From a checkpoint of a small spectrogram VQ-VAE.
Data: trained on chords played on synthesised instruments, 52083 training examples, 9.6 epochs.
Rows from block 8 of the encoder of a small spectrogram VQ-VAE, named by matrix and row number. Rows with one number belong to one channel. Each number is 128 + 32 x the weight over its row's rms, rounded and kept within 0 to 255. All counts start at 0. Numbers have three digits each.
Before each channel's rows are labels from the 100 clips, of 14976, where the channel reaches its highest value: "strongest on" is what is common among them. Only what is clearly more common there than usual is listed. The data: chords played on synthesised instruments. In brackets: how many of the 100.
# p10: first pointwise conv (encoder.blocks.8.p1.0.weight, 264x352x1x1), inputs 0-117
# p20: second pointwise conv (encoder.blocks.8.p2.0.weight, 264x264x1x1, transposed), outputs 0-131

strongest on: mains hum (54); marimba-like (46)
p10.54:130118131127143137093122131110110067083130120085146161159114133042109184124153143142167124065166072115129086073083173096121100086163132119128141166159096182058130174135129103126107142136125150109174123109121099136143126129168118113125151216096127105131185100142066136161102173168129173102131128131106102070120097121193150130132153105145146138133127102143
p20.54:159114076159112138110134126130105099115170129176072167144176163151113105131156191107147118147126157124191136097129128116070138136143142152134106098114128114143175128119081128134148161098097159145103126119139153101158167131112103109107142110156146173118123141175162119137129113117143136137153115130085128126143115143126117167143132122148094076139148156134137176097117141086178111138143121141118070

strongest on: mains hum (27)
p10.174:101096152174118162193137105104101088136104094128111176156099073109130152087206137125114165190090118144108169122141128130138119130123125110104116202113148125110077087121133158065128102109147170094160062119120115179160189131087198114143116133243131162163151092115139158106148166124105119129203124111113146178132168114112068207144128092127118141097120115149
p20.174:142133102138168136100128071120141129111129157133114092136129156134154192134135123117114168107119101166116128146136115165125135094147138144128102132129139122125099124115171151107103122140150105157122125103095117076138102123145151102103112195110171115162107131152128180120104113172137107173199149138121086142130144075139105131101134128133114143132069076116142128122130124125077115088128138130097158

strongest on: quiet level (77); block (56)
p10.169:052099113067174121096076169164104101114190115122159072142133098097156113108123119115106108159158163129124133076109098115160117166114166093116115119186152120121167101111154073138102138134072101123199137083166108108098125123136103107221116090088123096112148116110145161071122123079107163105182114152096101153129145097108126127121107110177145156135118117214
p20.169:150109116106084113136132162121154115116134094121149133145127125141125128027137094111081103152096140131172149158184148113112165112129129162141142157130134145150086150136098138149091145185147110100136130140162131052120137133112156128112137088110155102152187156107075139124102103059090136116125140149065150098140191138120138139144123143140141097138130103154040139149150139119137121119114132144119150

strongest on: playing: arpeggio down (52)
p10.234:111160132080130108089118086112097122097104172170107168107135163160167153090167112178093135171087151124136073153154134142162073158068164125089097107136104134076078140143170078144095096144127123134117116144096154100128079104127101139083150130161046095157162102098142142156131132136103126102187153099100151194093205077141115148090135144115153090132126141106
p20.234:115154190091105127141113125122123143068137131127148122125102144131145133160164145156107145148194148137146118120110132130081132147197130098114130108092125102142128132112146120115166128127067141127093112172133123165125073170158128165131121110133079141147085116100157122124163129153134139117094132102162089099145125118072063118146111123116149137132155117096182095137117144156109160122158118113138078

strongest on: clipping (26); text has "clipped" (25)
p10.85:132096120145112128197169135149103118120080126126132165125098117143099095123096144150100076166189106101116099126102113174110084166118079104129110108109125142093119106153121187189178137126115132094130144113122146107183164109115070083116115179180156146096109157104041146084102136127087136120140076152101165075152122105113130107143137065136124107127163144180
p20.85:114137148152095139115107199147087124148098119123130180085150102101132127130124089138112156139155140128107120141139135125126120090135120135086143124155133131141108100134139112190143146123116133124162123159142165160116116088128151107123132125126081125143168140137130111138124154103117144151138113120105145109122176168117113144122160123111149090156146129131117200125161139107107130119161119125148141

strongest on: harpsichord-like (38); clipping (26); text has "clipped" (26)
p10.14:075153071182138164138192149125150160143108188123140129118123130121144158089090170157128093138114147210104084159115151107135063099128087137174139145148155156199104133129121126175122141088112110186165100143202141120171104129141110109143182203171103162141112101128103207098183123132079114181156100152124080083163119154127159117037130129130226076163135094145
p20.14:080156177129150110147149106108171147146116088133124180124105167161134163135115161140158077130079172118196138154098123144123150138106118084154123101158158104127125147136148117140119141132105130115131128130103148140178148122154129137175158119113125166125120132095168135184136129125111159105109129133091119134135114121137147175122146151154179089129137170141183136143134126127150134142155135132149089

strongest on: marimba-like (39)
p10.153:127141114155179126131128140132125035087091137102125110110133134057138124132136199121161070055141141151148255110155189115116212097118135143198066122150139142147121123123109145088130113125123104095117148126124164158167164128161132131115158165116099146158119133111138096094133144161147124142085156095101154118189083187138111151110116091112153133123069128106
p20.153:121120093121119169087153139143142136140123144130132115121134121133131105159115110119129135116085133128085076120091114124136153133143109117082147093116126153103103052165178138156174111160110124091132117135116156156159079074139120137138145142125104115126089179140149158137101174129144066152140095125133137141124158120119130134090134132140139126117074079051147121179126152121127137116171170129144142

strongest on: quiet level (79); block (66); marimba-like (26)
p10.211:101075140096096197085138105114136123067128159142085118090144108131113184130117148191086097144128152124145098130136082129160114187110071116173130133107138162098153139092093155100145114145161180162147193127144100137133101092135164147116123124163174126132109162116113149111105160137121174122063140162102091134151108105089143123095117191134135121149138123157
p20.211:118091087143121144127162134126156126131091163063109109148085092071163175131145109150112084145138126130134173152114132094168135136151111073133124139144161130123121174086118090139119032117135114073143167133122165101140127133123102113150110102108114109118142140158139111122139127135119133134167105119102121128125098134138105101075119124119113122113142156140150186089129120102165134130075077099115136

strongest on: marimba-like (27)
p10.136:114113161166131092183167136148129138112152156134124122121152072157091151180139130166075135104134207124194005102168137177108094093158156128169156184129132091141151121153121096185136132167143085163135136150169125115138110123127170066093147109141176125088142122134071133143135071105123120140127113127221112118088130068102156136114180131169092088179130114154
p20.136:143156075131112169135109142123156131098129128135149173149135145123158159121113098149164186096146135125161170131144153131121126128127125090121129093110115116121123180142136163115109145135102146128120148133135124103109161137119065142144088130102087132136161177106103089138137148136093107107132092099124124122138195124129105156136104122123109127159187147137104132145112159163094159136064135157136138

strongest on: thin (high-pass) (36)
p10.125:128112161146141119162158117117149124101100173158128159143082159124082101126127128109118123058114063135071065090185195131168132106126108080093135208081103101110092143019126152095140139111187118097128156098133105164198104083191182083145127138090104091152102110073129094154149136148120149093202110122139157128107141088101131158042129074196173144133109112183
p20.125:134123139116087122082152137129106122191127115131094162138138115123117160167111084145141064135153187171122080112119119151206137132109148077111144132148166154102146106144108146090147123110140100126175139137152113096122153078115122105173092098138131085135107136148099134117083137187119107138124095049122125173135146125145182093113133131110090174118096096143138083130148141117164104115156074148119152

strongest on: horn-like (28)
p10.11:118138128163148144135124188106167232129137245091103140063157134098109082133164164115121096078133152108086160160139145130083088136155112084135192118148101165139095127139130110160189125101092104114138160120145140102140113084138112146129168121067102108119169126092144100104119105055114102120131138120156125087131136082109174100122200132153086130127164145099
p20.11:119121138125114115132142129105140121121115128129108105098101106142133111125172152118122086141145133127104122102160125142082112117071146102168114118150118149130162149146078091103123151136136120124041120184141107158064114168094092182146172115146152127167184161121094149151138133140111150152129140174130151090116106126143119099133141139089096109135124142087149187129123120130118129152151144168133094

strongest on: square lead (29); mains hum (27)
p10.172:148135152137130125148108233134114138156136111135133136137135149128177120111127110123107163082112099134146220109108185103103255109125100168130078120089119073139073108135087099153127192102186080125141171105161176164132121132126182118099206118115116153170088132135117116149123156158163151152130134139134125102126083156137131132111100074085133104170111130148
p20.172:096138125136132109123130119107101157121123124153138108118160149107138124138131155120149131122146120118128101095163120105161146206165130151117128112102069143120152106077131149139151119125141150143130130144149116197187148122114179120085168155197129146147104128146161117113151149186127113175103146138115144157131127118101162167154123166125163164121165181126153107127118168128097193146131126121094113

strongest on: plucked string-like (26)
p10.47:255151088096164098137168087101101116107208156100093104062131120065106132080119097098186111154124083113076120113149094108108090192134127110130120148086146092132115124142177184043119117114114095106114128147133111112130134100128126113166167122063099115087139129117177113114157139138119132158136164153171108112081154131070119146097074126157149145160159176161
p20.47:158078121127088147118170151128118109139136161143120102161143160114111169081104135197145155138151114134176134133068122134153160142122122079151109156191111159137137144130121138121166091143112124112100174136079113158147120094140174144166117136121114143074107090144060108156087128145109135112097134057118106094132091087144093115147113129081138112102139137158172129140103121099184128181123061095146094

strongest on: quiet level (77); block (59)
p10.40:181079072109116116160081130179111109138163106140159210098124095079168122117119183078137160121181055152113134126185151107153250135131076114129136197098157171087167135127104137115114136180021195112082114136150145107116112128058105144163132154163115116097128131124138179130111117172143183122147150106175143054123133121160157138140147127132131128104112105101
p20.40:123123155083147118124125148161140118177107111153110159098155150176142121107151129147122132165180102111142113114128106130135134124097142171117134115156120125126120137149130122124143117117149127140098100103114129153102106161128138084138129120168148103109115134123131131170151114114136115159119122109121124153117112141135163118115125142113111109119133139127105172111124168129095116158132126133135115

strongest on: arpeggio (91); playing: arpeggio down (71); vibraphone-like (36)
p10.238:184164139054137146162091149100156137122186073164111136144093090115130099133131107149082125183122065114135241154134124127139119115147152162107058182074078123169120144084146106165101114082132118170189104150176141143194140104118194164120084193136112152137079139133165060175136097116139128128133165115110171185156103199129101087105127124085145102126134122119
p20.238:125136109120134164124135130129149180134144147143088189110111170111106140151138091127136149142132105147113109133130135134090093174119103101127091148110058128156167159139154098112159189120140108141142118113123130136162107112132092153069133122141158146149060163075146197149138094137129144103168132102097148110117148078133150140142135133103119119080105119160162104134130128134135158138108094121131145

strongest on: mains hum (59)
p10.191:152156107077192111090111127130158123121137113124117144149086153134127130163115111098116126140115145134089119143133151166143134071149129139144118117085141118153164109139140139098123160090071092143158147193162087112073107115170139124096143060131176156175097123124162119107159129132126116158054120118116148048096102143093146092158174148150138163114100133178
p20.191:108109117157161084131135161115124078137140128120077080091145114139134092159093145105151156124146090156108135136085161136102127101102137136113103136109123092117143132119118123140096081098077155163152115133164152137145115158132090090073148206131085099089165132115107137115124106123118160135073141154156125100134106103106110158094159139143168114114123130091132137105177154180093119152142121094118113

strongest on: quiet level (87); organ-like (25)
p10.231:203113147108142156111146136152126142174212132123083079105150116124145088075144125170122152117134126121108174067093146136188162149145109200115104218125119162168128118139118118146121116142107146108134144137148112133094124138167136100109156085146145169121099188092100088119057134069109140156198217098130093124137091090103096141083130161087087102119175095159
p20.231:118162140134085111123148137161118124094135136138146094144105162093124149152197083132134154152106141117163217121114127167135090119153137198159129137053132138138089175124125123141063102085111132096155114132127161101130124160128073137178095123074164068111117136082145106114112089101167149150095136169138176105144123131140124138124113111148131128157126135177130107178134111153166170181104126087130167

strongest on: organ-like (28)
p10.178:101109141102165068106128176136127153153144131162131123112134140159023118164075136085102095115098074129091091104112109117119137138142148159118128097170134155138108121150098065118133105039159136115113156107178143177146065125137198131159141158091216132131106088079139126153106130092115120113135231135171125106146090124109103081136129130150148102096178090131
p20.178:091132147067145144152125117091102172113135081129095203135109104115104106172114143160096145121155134113114099119106126150081144086147118167159107113121128123108146139134142114135128106170137076151175118119094139129134096125141136054116101100153078129138127117100091133134093037149130147107126144083137149110092128123116119129132129119162072135141098152153113160127122136134135134057152167174121113

strongest on: marimba-like (28)
p10.262:154126130134164163094129179122104154113088187090070120084128084154119217131106071118083188148129110127152122100120107069173118146125126167134149123098111096143149145141123135139161159112141130154117132135116178144114126188116115148184099078193080185103113110160136106111146121146131110161110128170145130158138158112117137075148140105119143056092144133134
p20.262:101099080096132177088104099162091146157128109101142150154112166125096098097129143133177084085132164114126091131165183121096085126142122138115118121106086116119132166130159103142154137145127102137092116162125114166135136144137136162127117124078137115123119092148130111125162112144114132172111089126138161132095133149099107109157159132117135108110161139124176123120126100134127128148144160126112085

strongest on: quiet level (80); block (63); marimba-like (28)
p10.163:114140093124151113146081140134105163119184139145098111134103157132112121122098171127121085071140200142120076125104136160141123097207152095096134100141150072121163120076192159156152108120083159081166163111119120162162101101099111113109180150137144184113129100112070077185102137129153148185141128093107163100147154228150133153127090097113121151137105163093
p20.163:143139092164127133135166124117127113136127153120118137148101083137066182151074142125080130149115136120077159112133151139135091125093138132162153113121140142127165124124153107133063116129112103101155080153135119139138107126076101109107109113124095103142116085118147119137106149131158105124192117132101114164133139128161141111090145091079115126126182138123146128128111138152124150135120128133141088

strongest on: vibraphone-like (30); marimba-like (28)
p10.159:107117079135193118175126111207127152127133058133126102126164086157156132131088121101135141110104230115107105098141143130051080133129107127100128111123127158127103117132156149152133159108096141089122141129083187113155156134205135153140103131104128122113097207099151066151115164125100163140230095134141110142123113116118074129179129131083098143111148128136
p20.159:139115208150119095176130177145069187163130053132137118097112137141072125170167032111159106177125170133129114088071140125140137124149119129143148108126093155139091126144126148125151066152132131146145141122176123113127197110071125187099127063125120119125134082156123135137115133146150122109094096096123089121126143123148160133148113139133117131134076124158116123139105141111163137069145117129142100

strongest on: quiet level (79); block (56)
p10.25:086141134125116132119127162118123127171151109151132160133123180155114110119065064126084113096107093103179074129129146189106195173112094130116194100146194152079103104151086137128118198188181122151129131097131176133155157061158114112119154082199138135118183142096147090135069122150094116097143153107122141061112090168078090109172084149176139118162108126112
p20.25:131095132138149132115141138139126107128130129125113167192119117148093132110124102127131149096144123126126148117153121145128120160113118179145122097125124107133125123173106157147120108131144117138100124124135120104124141114123146133104078101094117089108106125112089174098107124107126120151162108135144120135128147160103126130128129123130108097127147125115170096097141123138112096106141150158157135

strongest on: clarinet-like (34); organ-like (33)
p10.218:128081125117105149058127141140148061093119176161106172115132192143141099165124103132105093127145087106162061101047140096180068121151118113142132083207155096116119108177129123110182136095141089142116135194148159152160147092150106133138154126130121162153066112140099098143103141158142117144106141162146157191080135161185160113095107136129160151170148128133
p20.218:141137109093143128109120113124119109066163090142055100142142124122150059126107056076100128127137141087145106110153127111134135112130137120093110146153130157119102140106121150108129130122118126139123120105068123132112106081055145099161162137151086137106116195110110123119069118134131120121130123117091102109124109153138100126132147111147158086107121123137137127152077132117149134123171121167137107

strongest on: strummed (58); organ-like (29)
p10.86:147129100152100136183161113119115149094121146086163155168128133092113090208065146153161121137061127118152187115168157110180147159118174132134154115193081161105107075117152143136116115113099114058117114096122141136098163162171159116126145182202161049218081059102129157093077143140158139190190070137139099150173130174093093168155096094131080113124100114125
p20.86:144147154140119133108168120101146109114146135174132181146094105103156167139110104108137149120151169137107123144135137116078125150100126131129116152149159148138130134124122122153122113095119137128084158133134130152111096141103137150138122103139172092071097131113123114172124125167126145155133134162114137126109126087111139107100136155088185109151104098116120114114135135130141088140148137145132129

strongest on: arpeggio (82); vibraphone-like (30)
p10.139:176139132185145198107122176159131183092118150150090115098083113126120129126171126116197138132091078157119075187090124098096099157147193103129167089088106103139103127134175129100125135155141131077111183125142114125160181157141108126155109121126169129164173134116104111133121138098204167083187102155136145166154150092081111103199133127101110137093079109119
p20.139:135182171108134070095148169139132130122114096129206081160083118096163156152166114131125104150184104146178115100117154116128124136131070160161104116113151106146130176125114120097192148139111125133093121110157136148121091109100132158134158082117158093117099169144072176104163127159130135109108158109138130112147102120139114133137125140131091130106140165126139145125115110121102112141165144147162129

strongest on: organ-like (26); vibraphone-like (25)
p10.87:108100144123149207111157170170151135154155157124088115139219156146136184109138128145110099091104077145153000122170126153209143115118104192148000159099173117127116092108109172162122137152136087143120118185137151117101150150097141129114148146129101120130115153143012139097088135133085127162116107106124138190146126143211093127192116116145122121121116124115
p20.87:111112108139113130116120112137098120114118132125146084119112088126138140137099127140128154123115094118132143121172128120182148130136098115135139109160137141096140125152164122142079093138120119116109154150121132115130135139169129124170090143109128135136101105153157102112109110116125106125090143116111111126135121121124118114154163122121119146116116142123081105097121163119112164168145123129141160

strongest on: quiet level (79); block (61)
p10.216:099152110088100086124169117122118154108110140209101126129149185068145122253129226134163137063133163115130162095184143139118135148113108084116124126116057129106106123111143128139161104081161124089111103165070109147106255135119140140138127089112062119166117093105182161140124146140160124134108089161115130153144175197095112124124140101103084093151085140180
p20.216:081109077166101151121140168120141151119113128111164138125170118126152186159136181134157150130189108145151171070136128144139144165155119095155107136123181099148167115137119116073182179134143135088125143157137125146122118138200112145137104119115122158143152158104150077146178088147150095096138126124149127165156173128119137113127095122114121143133124146137157114126117095156129117143130060127123106

strongest on: square lead (46)
p10.123:140050143131152108150113124108142100174116060089085115150113099165234126139134136107230153143135128131122067124162120125255152171114114154119185129149091123138152114095170177134137059107151091114074134153132135189084099147135147166139109128195140117128154129154105118132086146151142152131080134117169127147125124138112112070174137156153149144143138151128
p20.123:129125070143117135103085154138146133099130165140156125133135134106129104193156094168108151102116123141139074138141159108110105093141121154085117134120130117111075099124115122146146143168112132153134115134127090138074120117117128133078120147106117137112106150132131086144079148138119119157095084131104128124096096094133152085143140139154128187147121090131116147144109129144084113105127138139162145

strongest on: harpsichord-like (34); clipping (27); text has "clipped" (27)
p10.1:126190127149138138126140103124140092195142095219096177133164119134125130134131102141109124130160132155112145096156137159135074134195123101114101123137113199096114160152144171144179119102113138085141168159142118134095129134127118117091095140109162150161097167167144156101085187138151129139170147126170162121181111116155109138122125154158255168124141094125
p20.1:100115086128140107170072160116170125138139127139124126139139128115095140145111167117149095129135115112077111131133102095122162158166120098103151128111138105129119121151133144091108163142112106099136090166147117141144100167041157114145149168122135168130104133116150156119133126128161128168138137157102137158130134062141124153131152154114088177098192182109130077157139175124096092151157090139122147

strongest on: playing: arpeggio down (53); square lead (32)
p10.10:144109154139136218163148186148147106135111163132093075095111129126146194110140107118131107109156064140114178132132156056127122168138102133116020075116132148161117097102156142146139110166168136196121132087112160160101167064097157148171214130097097121134152156159100141065082074074176084099122113156139120135143156166173128145161147123118112103118134148158
p20.10:150146145136093130109132075139133087161157116109112184116142169127093095127105172106124175140099145122130142140156137144121106096161124104123098169137133138181132167114137138178119136167123130116146126159140132079131138137152105090159114128086109129132179176131137172113141115115092124115132163070128120108128102120159166135121112096157163131132141136145097139144118113070138133084130099128146090

strongest on: playing: arpeggio up (54); square lead (25)
p10.35:130114177114113148156076060138125140111092119130189164117170143089195125073156104088167112096125193118162198147153097135123149123062108111146112126086124141157124092133097106120154135124071109088072138135178107204119130113134109133137116150135121096160099103158088102173085179128116143146146131109095110145124120183114085177070106101147139140114114120100
p20.35:151112133099114143133139113148090162150129144127127083163159118107108128124144077132146109129177123116119154148162121098116155111120143149109133136154133183142102113089164137127108140141144127092095088139152116118128163129153146148149151111078118100107131125094157107158122119181109103148158156131085122137089104128132120123115153141150108134151126180127136130117140146125136155145126161128158135

strongest on: organ-like (25)
p10.263:198143135136141197113156086138111135117087082114036110144127113114111163138133083113124127109126029111106026106129137125135132143166126121171204072096189102116130153109133138075174106156145108145105154141130143126118169156190157104173189159085179131164131138137134120141148104168165133078113085163103110087167130066118084147121105155168127100175139200071
p20.263:112156065151116135133123111115151115111100133151092198126131123136122080113144110219106150078130071126145163128166104123071103135094117116073138144134182106089115132141119055178183098123124130119129070115147164121124116111120090075182123128099108118086118091127123135167155117133165173158083141220093127164129163123170109098144110127144167151101147101125164092120125114186110123080157105189131153

strongest on: plucked string-like (25)
p10.105:097144101173132147214104201169199125125176114163196174095181099140083129144097101119112161169136016112160103095099100143153080109123148124102066080179139140117155119181188120159150128154121123126127121085174148147154128139159110102141194103145150114133124118104132061152116122103108089136098149117154138188179100108135115147171117103165078086183180129088
p20.105:137094112114074095139126068152072099182096138115122226095126142144138152117146145143121107165154083161138102149116122115031110115166151143134138090190162113131126091160142151119070167152150156110172081111125114081111172120173122164150151133121143120123131101157107180142131093100146106116128097085049119075111135132157139111140086120082142120110134164153158127082125098157058149182122083154151106

strongest on: muffled (low-pass) (52)
p10.237:060164095113096122154123091101141136135085155132121119117117155093171158125132142114152164122163145207142203114131123168157096096166166126117123101164141169180104090123164070104155126100099129125089095065096153098156160161140105162092131140147114108143138139111159109147125105166129119137174054105071104158132133113104206115115176132114193141151126101125
p20.237:144134147130070147097110081124161116140172132142112134151128124108135130104147141122143090109120145102117078099081121140113109125110171066146130123121102150171110101158102117173126123103135119137087148125135104181148167115131088172193133132098140175143162138125098097147105154148077113077157113086151081167116129162174173137157127110129113141135192170099132169115114113119117076146114095150113058

strongest on: harpsichord-like (27)
p10.176:122163133156167116122172136136144106079130080137055198131194109071130116142128086137088101111177156120123105080100185085104035150108148128076088140129167154113144162168147181134160143074106139134108138125120179153130191116144177142130140116117072124152089132162122099079116132117139176129154129095049162105231120120131088142134173121127127077151158136072
p20.176:121143162134085134128112142126130128131102106131140157132133084138119101074142093100130144106093147114086140129105127138124168143102135139130128102117112127108143071123119161114110182132089114184134104036096153148119157159149189124081150133107093102159125129118084071130105139134105133128126123131185109118142114113168116120109131133127169141151108124139136086130102120130096129077109080155118005

strongest on: clipping (27); text has "clipped" (27)
p10.190:170147128135160133133140134112102175165127149097140138110144159074087167190149182086172154134115092116165059088149098117102195100150194115117136181171102130097132139119135094092132119154148101182115141176110134113089171131169102103153073109122122139123103119106107107099121104107109171099114107044148117144156093166129090097175139126133075132125120103129
p20.190:147162155134177112154160120110133144123131121096066105114129160118121087140179174157120118132074132126086137134140083129103128139091163104152120165058145128098118162150099134105092146127107166117072107143139113089127132122101138099108141184143160125110119121112115111115122085141126152122134113049154132085163092131123119156153118079138107139137151220150123161160167151094091117122145136114180185

strongest on: arpeggio (83); marimba-like (49); mains hum (26)
p10.242:171128151103114185150097133090121095125105113147171109183188159119194136136132107188116122147102067144114208109112084104161152095100129153156119153157085175105114136095103147129120048146114080106116160137109092171108139134164132163140123132163110114179190131137176111116173119107137118087158128158076150134128135131110116115112158091175169183085141123129
p20.242:155122100115124136161136148086160131159108113105080078171066125158096125138102154163123120106064111132102123121125092089160126144138077121094120151164103132114125135119124099130125125160148103150134110115148118155174166051134169100097139122129193135088115141169107127090167108170089124110196170098139175125123131145137127153146133138170101132128140146141130085141130104090113115156134160134148143

strongest on: arpeggio (83)
p10.257:213115088115135084171163114083188119083122093155115118187124139138152163182137153119137121075176098122123193115127110143113192103142136128215053095119144142123097119113123111092141136145156047122135137157151142173143185103097143144171118106134122141141158135147089092177098141123091163099146126160139096220116140128159157120123143147052104131129149157123
p20.257:101125125127114107135118117159110109133095166121084134088123146054107105088167161113134085095121143134169086102114160130086146110171155124150099121143155107136126147152127145134124142129127113126122133093124105128128099112149147144146145090106139122128123135116114150127084144125066069121121136136118139108117148112121169125130098148122145126084119161084114127124125128110125096103149145130095082

strongest on: organ-like (32); vibraphone-like (28)
p10.73:165111146126122116124164148089157082134137175086133095172156102130104191087144147178134145104095130103143039126172110176194160099155074114153146221121097162115106152180210122084117119167099159104133175133123118126155130132132128139119140076138120119201112153110079148173085140162146092131185031117098103085140097150122139129115114144103154127172112145091
p20.73:114175106062143093120127144123119138133153114123161146087126071138094169132132118127138129110108160137110137098134110125118121123090134077132135087143073126119204102134151110113133161139132115156102122105131144111163161093161111094079134123151118129134075074134140159161133123170130183094108134126148132120117141134123110116136110141180169080134111192127151151102125172142118125111160130153123137

strongest on: clipping (28); text has "clipped" (27)
p10.24:095100136084154136139161073092111119095072144105130117103129136163100158132138091157112115124116122151106064148128160171146051129131142171097073089116100159129120097129145172114142121107075111172099158135122122126127150123139156140087122124109112067094136160146172127199099170141095118172127109105154151061150168065154135126151136106172205108120151059137
p20.24:135130112148123121131124138107119151126106093097126130111126102099164144155078089129079103145089125130085138115058108116238145119170115142126125146124189065135128131133074138105100145087131100099141122150118145098116129151117108134092122108142106138117116100119146152138125111115133109139122150135122147108169120133110140164149112094172123120076182144133173083146107151154131077071085126089092084

strongest on: harpsichord-like (26)
p10.60:114110160151123096090144163089188113107147114119125106105112194177153163119110124112113195078223109131163139197107147109138182073107156139107133129153160143139111123152106116115143122078151053163145212206173108169174175179135159117118127128164112159130117159068130136160147179146127135145153156163202098158086159127119143083130160102110132106112130121074
p20.60:111137087102168143155151077123108165148145090154160144098102144113098093102128137135115107112131094119141135150180177103161120101096149105135074235076148089125138176147126190176107147122164121164136128109099099088125089143187084115142144157069121165139103168100104163118132111142126114134195133096146165100151110132166158104137157130102166130137127112152166193093134172122139113150153099137109090

strongest on: marimba-like (35)
p10.195:139087137179120096139139191128151079122133137068200116107056127187110134070109135143123145107129110085135216129137144111032127128188165119168068159140091079241152089127080156131117122123159098158108128147126148117119167112153131147083086130088124157093128131127154128127152121148172148071128171138104126095147114178161181083118078107153100123152143160088
p20.195:142142142131168098151105099139147123156151196137138099109113146153137127110151110155147131158153139151132096148100116112154134150172130105140136126107077103138131161120064104145089125156132096153079148111140138124119123169116078117142110125144113118140134189142134139162129116140128160167146126103149143136096124125101155124114129106168125168107107162124102096104090124128146095132114142149138137

strongest on: vibraphone-like (38); marimba-like (32)
p10.137:137122117191138134123144110126151162161115146105198102118119135120128137225101131133140096136062131127066051104102101137117139097115133122135162088146156126136150098108102081141119119169195069048108102164128139106133152133100131103172131120093160154147126140129052091145132208132128150158122056127099134149115068140128092145144128139156093132175114119120
p20.137:141168170140183110147136174108143132119129102127114093132130153119123151113101108140170118175204154136137123103086138096143124141159096105127138143115120098134122105123099119087097141122134124134069135168145096127107104075114110184159135085141196130136109148155171098107203126114157091092135118100154125121121104107132126141101117121103177135116155143138188097116130124145118103108114151137142144

strongest on: marimba-like (34); harpsichord-like (34)
p10.38:121152150142124153096133152120150111139111133153131115142111110102102198092102129109171127129126089130144097124142154113140121132091157098171092066158097063091163161106060100135123114162150143173154164102187146067104115085094029100127123160105148129180096114106063101121090182086124170127118149124115139134153068155112133105096083149141154147170168040115
p20.38:157144108068141122119150075136106086135125148115112092115096076126151130123179120090125144146143095108146121122120111184100120130144153138116119112081096106135145099116124130161142138089118126143097120157170122091102118127087125136122144176112103153128109145139140106135153164136137120115114137076129128123148103199087129132127105149110140114112121070157126110149160139131134141089128110112139090

strongest on: arpeggio (85); organ-like (34)
p10.220:211036129170108114106134110105112127129084125140085156171118126151115174078149135125140106106178143117148139136081133094167163106134151133175151097095159197144158151103100116100120141133177126161048133148145081140155140082080157145148178153140108151164142134132115159124159113145110151139150121158137116127113101141116125108160130120100136137129165148122
p20.220:179057109169105135144128155139126138086130123101070125169123128124171137126168137104159157085106136129125120150119144105119099135108163148150137125133090142145105092126099128142156134092147132129088106188089134100141126112147139176092125154160109139094126125145109086128133118067142112171105123148128116104129120154117149126149167141136110137067100114129107156144118142124117157114156053122162133

strongest on: arpeggio (95); playing: arpeggio down (50); square lead (25)
p10.52:106102126169093078087074178133197072091111128126143170106147103110132107131167152122110198153086164127159116163188160135124058134128167153105105189066130071140129165159122118124142104112171163167114125088113096140146143187113118080116153094128137108150112122147157102121065161188116135131162175186098139156120130255093100089095085119135107116121151155124
p20.52:140177152123069134086118128107142128143095135140153121154097082077092098094188170116106156169111146170121136164150124123136185112152136180125137143140143101162107134121071126152091086138121113105121165120168154156110126144063165137161134114062156048186196106147136124113135134100109130116113162150166150108133118127138142071097181101140084126162188142145081104179144131095167101086101139121142168

strongest on: playing: arpeggio down (60); mains hum (36); instrument: marimba-like (28)
p10.78:083146164159111156143103117139143142143165061150072147125117153114101161098141137097136193126121147160067078127122187119143169135145082082087147117074112074086090171137138082104125121168070126206148145144128090131096129089143172115132142155065085103038139111122117087147108136106172147133174128110110114102152116166147145146185140112149196185138164159138
p20.78:113129133131164151152072103108123161126153117105136112144117153131095154102124158137132153105109115123119139166135120089108161126123124128146119138114087157121155135102149159150137113135111129117151152118136145107127144125085105140131103148118145148139151114137117103148140134128126136133117166119093126136128119123146121166154138132134167132115099101137094119084143124183141107105101097125106114